From a checkpoint of a small image VAE.
Training: ademamix at rate 0.00065, 7600 steps, batches of 48.
Rows from block 12 of the encoder of a small image VAE, named by matrix and row number. Rows with one number within an expert belong to one neuron, the router's apart. Each number is 50 + 12 x the weight over its row's rms, rounded and kept within 0 to 99. All counts start at 0.
Before each expert's rows are labels from the 100 images, of 14976, where the router gives the expert most weight on average: "patch colour" is the nearest of a few named colours to the mean colour under the peak. Only what is clearly more common there than usual is listed. The data: patchworks of several textures.
# router: router (encoder.blocks.12.mlp.router.weight, 4x192), inputs 0-191
# gate: expert gate (encoder.blocks.12.mlp.gate, 4x192x192), inputs 0-191
# up: expert up (encoder.blocks.12.mlp.up, 4x192x192), inputs 0-191
# down: expert down (encoder.blocks.12.mlp.down, 4x192x192, transposed), outputs 0-191

# expert 2
patch colour: orange
router.2:63 37 61 74 27 54 48 41 50 56 50 59 44 67 41 49 55 63 29 38 46 56 45 70 41 49 50 45 48 35 48 44 46 60 32 49 40 48 57 75 41 71 41 57 45 49 30 34 69 47 49 35 55 52 40 46 26 30 68 48 46 50 51 62 33 61 71 44 47 67 23 59 50 57 51 36 48 51 48 54 48 46 63 52 51 52 49 58 45 22 56 56 52 31 75 47 51 39 33 39 71 66 53 63 36 38 39 51 52 35 57 70 55 54 69 60 37 43 35 37 54 42 42 50 57 44 90 58 36 65 52 48 57 46 58 43 39 50 43 63 61 36 50 72 53 49 59 50 51 53 56 59 53 47 22 53 34 32 36 42 36 24 68 37 34 87 35 50 71 70 52 45 73 46 47 61 45 62 53 38 62 48 54 44 47 48 46 42 44 45 61 55
gate.0:50 61 50 52 40 76 61 43 50 51 47 45 50 36 50 54 50 34 50 50 38 59 52 79 50 76 80 50 65 52 60 45 41 54 50 50 56 27 53 36 63 50 55 58 70 77 50 37 69 73 50 50 50 41 49 62 50 50 61 42 39 58 58 57 55 66 51 29 34 50 50 50 31 40 54 50 39 53 45 50 37 32 50 41 59 43 50 67 41 48 59 25 50 50 50 68 36 50 50 45 36 41 50 50 44 60 38 76 56 65 62 50 74 88 50 50 63 23 50 36 21 50 50 35 68 57 48 73 31 50 50 53 54 74 55 45 41 49 32 56 38 50 71 33 35 50 54 60 68 45 50 45 50 50 52 57 45 52 29 63 38 50 52 44 59 58 50 50 46 50 12 50 44 49 44 39 41 58 45 51 44 37 32 47 43 55 18 50 34 50 75 59
up.0:50 45 71 50 43 50 50 50 40 37 72 47 60 61 50 57 50 40 50 61 50 53 50 62 50 34 47 50 38 25 57 50 39 50 55 36 68 65 50 70 44 56 32 65 36 50 62 32 50 82 70 11 37 44 44 39 69 50 50 53 46 46 50 24 49 50 63 50 50 52 38 47 47 38 54 50 43 50 66 50 23 72 57 33 50 39 56 54 50 35 50 45 38 28 66 73 40 73 50 50 35 50 60 50 29 73 36 50 40 46 50 64 50 50 44 62 50 43 34 50 43 59 47 65 66 25 50 50 38 61 49 50 37 43 23 65 50 25 60 51 50 38 63 50 43 52 38 53 34 47 50 31 35 67 53 54 65 50 50 56 68 50 50 41 65 50 67 45 48 52 43 50 39 61 57 30 69 42 32 50 40 67 50 50 24 30 54 42 61 82 50 56
down.0:36 50 56 57 50 50 50 68 66 50 30 35 41 50 50 50 54 69 57 56 67 49 50 28 36 50 63 45 53 50 39 56 50 45 50 70 66 58 68 63 43 50 61 39 72 50 50 40 50 50 68 34 50 44 50 32 65 50 60 59 54 50 50 50 62 47 32 63 47 50 58 71 44 50 27 45 40 32 50 37 48 50 50 63 46 57 48 49 43 50 50 61 35 54 57 50 24 13 59 54 59 37 50 56 64 70 52 38 62 64 67 65 38 43 17 50 64 61 39 66 50 74 50 39 48 50 31 42 33 39 44 50 57 23 42 45 38 68 48 46 49 78 50 53 50 56 50 72 66 53 32 50 67 50 32 50 45 70 49 34 28 34 40 65 60 46 67 50 30 55 51 57 49 72 39 48 39 80 71 41 50 42 50 50 44 29 75 50 37 31 50 50

# expert 3
patch colour: pink
router.3:53 49 26 56 44 70 57 31 55 52 13 38 34 63 25 55 47 38 16 37 38 50 42 56 36 65 54 60 41 61 41 29 50 75 41 40 52 31 61 51 53 65 42 54 46 51 44 75 43 46 52 42 40 48 49 36 40 39 56 47 60 61 48 42 36 43 49 61 39 44 56 72 71 55 68 45 52 67 59 65 55 40 53 61 46 36 63 57 64 85 34 43 34 32 32 81 45 48 40 28 33 42 53 57 40 56 50 62 45 63 61 65 65 63 34 48 57 46 47 50 39 44 44 42 43 37 55 64 53 62 41 49 69 56 60 55 56 31 60 37 49 53 68 43 36 42 63 39 45 50 42 52 34 47 36 46 60 49 47 42 60 68 43 34 42 37 46 74 57 24 64 59 50 50 43 63 47 33 46 58 45 49 52 42 44 25 52 44 38 54 48 45
gate.0:50 50 57 50 64 59 53 50 50 50 71 58 50 37 50 50 46 50 76 50 57 39 29 43 50 59 34 67 54 50 50 50 67 44 50 50 62 50 50 47 59 50 47 50 50 62 34 36 68 50 64 50 36 64 44 50 32 24 65 51 74 31 50 62 35 37 63 50 40 50 49 50 23 52 24 50 40 37 50 41 50 33 75 50 72 39 50 50 28 72 39 66 57 50 64 51 71 49 79 61 50 50 31 50 50 50 49 50 62 50 42 53 50 50 50 50 59 50 70 50 56 50 51 30 50 41 57 46 61 50 50 50 50 53 66 51 50 73 21 50 62 38 29 49 50 67 65 49 64 70 50 50 57 50 16 50 25 41 46 59 44 43 72 35 34 43 40 50 65 59 34 38 45 18 50 64 50 50 60 50 50 33 56 74 68 64 50 66 50 30 68 33
up.0:63 50 50 50 34 50 50 64 40 48 50 39 38 46 60 50 58 39 34 50 37 60 37 43 35 39 86 50 70 50 64 54 50 44 62 53 61 61 45 42 31 57 31 63 55 42 58 64 44 78 60 58 50 29 72 50 64 69 50 50 42 66 50 35 64 42 50 51 50 50 55 76 71 66 68 50 61 62 64 42 81 70 41 56 50 39 42 64 38 50 50 50 33 50 46 71 39 73 40 26 38 38 50 64 52 68 50 60 50 50 71 40 63 35 30 50 50 51 71 69 35 59 43 64 50 40 60 50 54 25 31 50 50 56 31 47 50 49 58 50 50 50 77 50 43 52 34 70 50 50 31 50 51 50 59 67 63 54 54 43 60 43 42 46 68 43 66 51 36 37 64 58 33 68 59 25 50 52 34 64 50 68 57 50 37 55 50 42 50 69 50 50
down.0:50 62 67 37 50 47 50 50 58 44 52 55 62 61 50 50 24 54 29 33 51 50 63 67 60 50 50 23 31 60 23 50 53 35 37 37 41 53 50 62 83 50 50 50 50 71 44 50 50 67 50 57 42 31 60 58 72 50 61 50 50 24 62 32 29 25 71 48 50 50 50 42 50 71 43 46 42 63 57 50 30 29 66 60 58 46 50 50 58 35 72 43 50 50 37 36 75 50 50 50 35 73 40 42 60 46 50 52 57 53 50 50 58 64 67 38 64 35 50 63 77 50 50 65 40 40 43 50 50 42 61 57 65 50 68 43 50 57 24 57 35 50 50 41 50 53 68 44 43 20 45 50 46 66 50 50 47 21 25 50 66 59 41 31 34 50 43 50 61 68 42 52 76 37 50 50 50 44 55 38 59 63 50 50 36 61 49 50 63 36 37 54

# expert 0
patch colour: green; blue
router.0:48 40 57 38 55 56 59 40 65 40 57 63 59 43 54 51 34 26 71 57 49 49 70 58 37 56 44 36 80 71 32 54 46 42 36 47 77 57 55 63 32 49 86 62 59 51 71 50 33 52 46 53 35 56 59 53 38 28 66 29 48 37 53 63 39 63 59 43 51 39 29 61 71 56 56 50 43 47 33 56 51 59 53 65 41 51 48 57 43 57 38 60 54 47 57 56 47 47 49 51 44 55 38 59 62 65 45 66 53 33 61 31 57 42 62 44 51 39 52 48 23 50 31 69 25 52 53 43 42 61 64 27 49 48 53 55 40 53 58 48 57 87 61 50 43 38 54 77 58 64 71 50 59 64 45 41 63 40 52 48 44 34 57 32 44 49 65 65 53 63 57 51 60 48 35 57 57 58 59 30 39 47 22 30 65 64 51 52 54 48 66 45
gate.0:50 50 50 50 46 50 43 50 60 31 42 33 45 39 50 44 56 31 73 50 56 50 50 50 50 53 37 83 50 58 92 36 50 52 55 50 33 50 27 50 61 50 75 23 50 57 69 53 47 50 25 50 57 50 40 54 50 65 50 28 71 50 37 39 29 37 41 37 35 50 34 19 50 35 22 50 57 40 53 50 50 61 45 50 59 26 31 59 45 50 24 38 62 66 50 50 44 67 50 37 30 59 50 71 32 46 31 47 50 50 35 50 80 50 52 50 72 50 55 50 50 50 57 50 29 59 47 57 55 52 63 38 50 50 53 71 50 19 50 56 47 60 50 50 36 38 65 50 76 61 50 50 50 35 43 55 50 28 41 65 50 50 50 68 42 31 49 50 25 50 59 49 65 53 61 44 50 57 58 50 34 46 64 50 50 56 50 50 50 59 57 47
up.0:50 48 50 53 73 52 50 46 50 27 50 55 50 65 46 54 50 45 78 45 31 50 37 51 51 52 26 49 74 52 62 50 46 40 65 69 69 50 50 57 50 33 63 31 50 50 82 66 61 50 56 47 50 41 39 50 50 50 59 50 40 50 59 50 83 50 50 33 36 56 50 50 65 57 32 50 48 65 61 41 41 71 46 50 34 50 50 50 12 58 50 63 60 70 50 65 46 68 50 55 50 48 50 50 66 55 45 22 50 50 34 36 70 50 66 53 66 50 50 33 50 50 50 51 49 50 43 43 68 51 39 50 22 50 63 40 50 36 37 41 50 56 64 50 50 56 50 50 50 55 76 50 33 51 46 61 58 37 34 50 50 50 45 50 68 18 59 50 31 59 50 65 75 42 50 50 44 36 86 50 50 42 50 50 50 51 45 50 23 50 15 31
down.0:50 50 40 70 39 68 66 23 50 52 68 39 58 51 58 60 50 50 50 65 39 36 50 63 57 44 57 36 50 52 34 50 50 35 50 50 39 38 02 56 74 45 50 47 33 28 38 51 50 50 50 53 30 50 55 62 50 64 58 59 50 56 53 60 26 33 54 59 59 56 69 41 53 62 50 50 50 65 43 64 50 50 50 50 58 79 50 50 62 68 67 42 50 51 22 50 50 37 56 57 48 71 50 33 66 37 69 33 20 51 50 50 31 42 50 50 54 50 49 50 50 77 50 38 46 45 68 50 48 47 46 65 43 33 42 55 50 39 50 50 76 44 61 50 50 39 65 45 54 27 50 28 58 61 50 50 34 50 52 50 87 66 50 50 50 50 55 50 50 51 29 22 71 45 25 50 50 36 62 50 63 57 50 50 62 70 45 59 50 47 50 35

# expert 1
patch colour: black
router.1:30 66 47 56 51 56 36 59 59 47 38 41 68 52 55 48 53 79 29 47 42 42 59 61 66 58 68 21 39 44 40 44 65 51 64 50 41 52 58 47 33 36 65 36 41 65 39 49 50 46 52 78 46 50 54 65 56 42 62 27 38 21 53 60 64 43 58 60 35 75 67 51 37 51 47 66 55 59 49 57 68 47 62 45 65 39 51 33 58 49 58 56 40 50 33 74 50 68 65 62 53 17 58 41 41 61 57 42 35 42 57 37 34 51 51 43 53 58 53 58 76 34 59 60 43 46 35 45 51 50 36 57 47 60 40 52 51 50 65 39 49 33 67 47 57 41 65 47 43 39 38 45 34 48 58 47 40 77 47 36 50 67 61 55 69 53 37 54 32 58 47 34 47 66 77 55 49 31 46 52 55 70 50 41 36 40 51 53 53 65 37 21
gate.0:49 59 50 70 44 65 50 47 63 44 39 56 21 53 43 54 50 35 40 40 34 55 50 64 46 50 50 44 58 58 59 43 59 50 50 74 50 50 24 50 48 37 70 31 50 63 70 63 44 62 62 41 35 65 38 54 50 50 40 39 50 45 55 31 40 52 56 50 31 72 40 68 53 41 50 36 50 50 59 64 50 50 50 50 28 50 72 59 45 35 38 37 38 50 29 53 50 71 42 49 38 57 50 56 50 41 58 50 41 79 45 36 34 50 50 66 32 64 45 49 61 55 71 65 50 50 37 83 50 42 52 29 47 72 27 50 54 35 31 31 50 43 51 63 40 50 67 50 58 50 55 46 50 49 50 50 60 29 58 58 50 29 50 70 55 48 50 31 29 25 31 53 56 78 69 35 44 63 50 53 70 32 50 67 28 39 58 61 50 70 50 63
up.0:41 35 50 24 50 50 56 41 33 56 70 50 44 47 47 44 46 50 30 67 50 60 50 57 62 50 51 50 50 59 34 62 50 59 50 39 46 41 41 50 50 50 66 66 69 50 50 50 72 50 33 56 50 50 45 50 34 50 50 50 40 50 44 50 67 71 55 50 50 42 50 50 32 65 33 37 44 56 38 33 27 59 50 59 50 50 38 76 50 70 50 50 75 50 62 50 73 19 50 40 43 50 33 50 50 59 26 50 73 28 72 25 50 50 49 34 58 38 32 44 50 50 25 28 42 50 50 50 37 43 61 57 56 47 50 31 61 68 57 61 46 49 67 50 75 23 50 59 69 50 50 72 47 43 50 43 33 56 50 28 50 50 62 39 29 50 73 61 66 50 65 50 43 34 61 50 42 63 35 60 50 77 50 50 65 66 33 50 68 34 59 50
down.0:62 50 50 24 71 50 50 64 50 43 35 72 56 74 29 54 44 50 50 50 60 67 50 54 50 56 42 58 50 47 65 50 18 50 60 50 74 50 50 70 39 65 50 66 61 66 50 37 31 37 50 50 50 49 20 36 50 40 52 69 30 64 63 35 51 50 27 50 37 38 56 50 37 34 50 55 31 41 37 50 31 39 55 50 35 50 67 33 42 50 50 42 50 50 42 50 57 72 33 58 42 50 50 71 50 39 50 64 50 78 45 58 69 50 59 60 47 55 37 76 61 31 30 49 45 50 34 50 50 55 60 67 43 82 50 38 68 26 50 50 53 63 65 45 40 50 35 57 50 44 46 56 40 58 57 36 50 42 35 50 62 50 43 55 78 63 50 56 42 42 39 50 50 67 50 28 59 65 37 51 69 50 53 56 28 58 50 64 51 68 64 56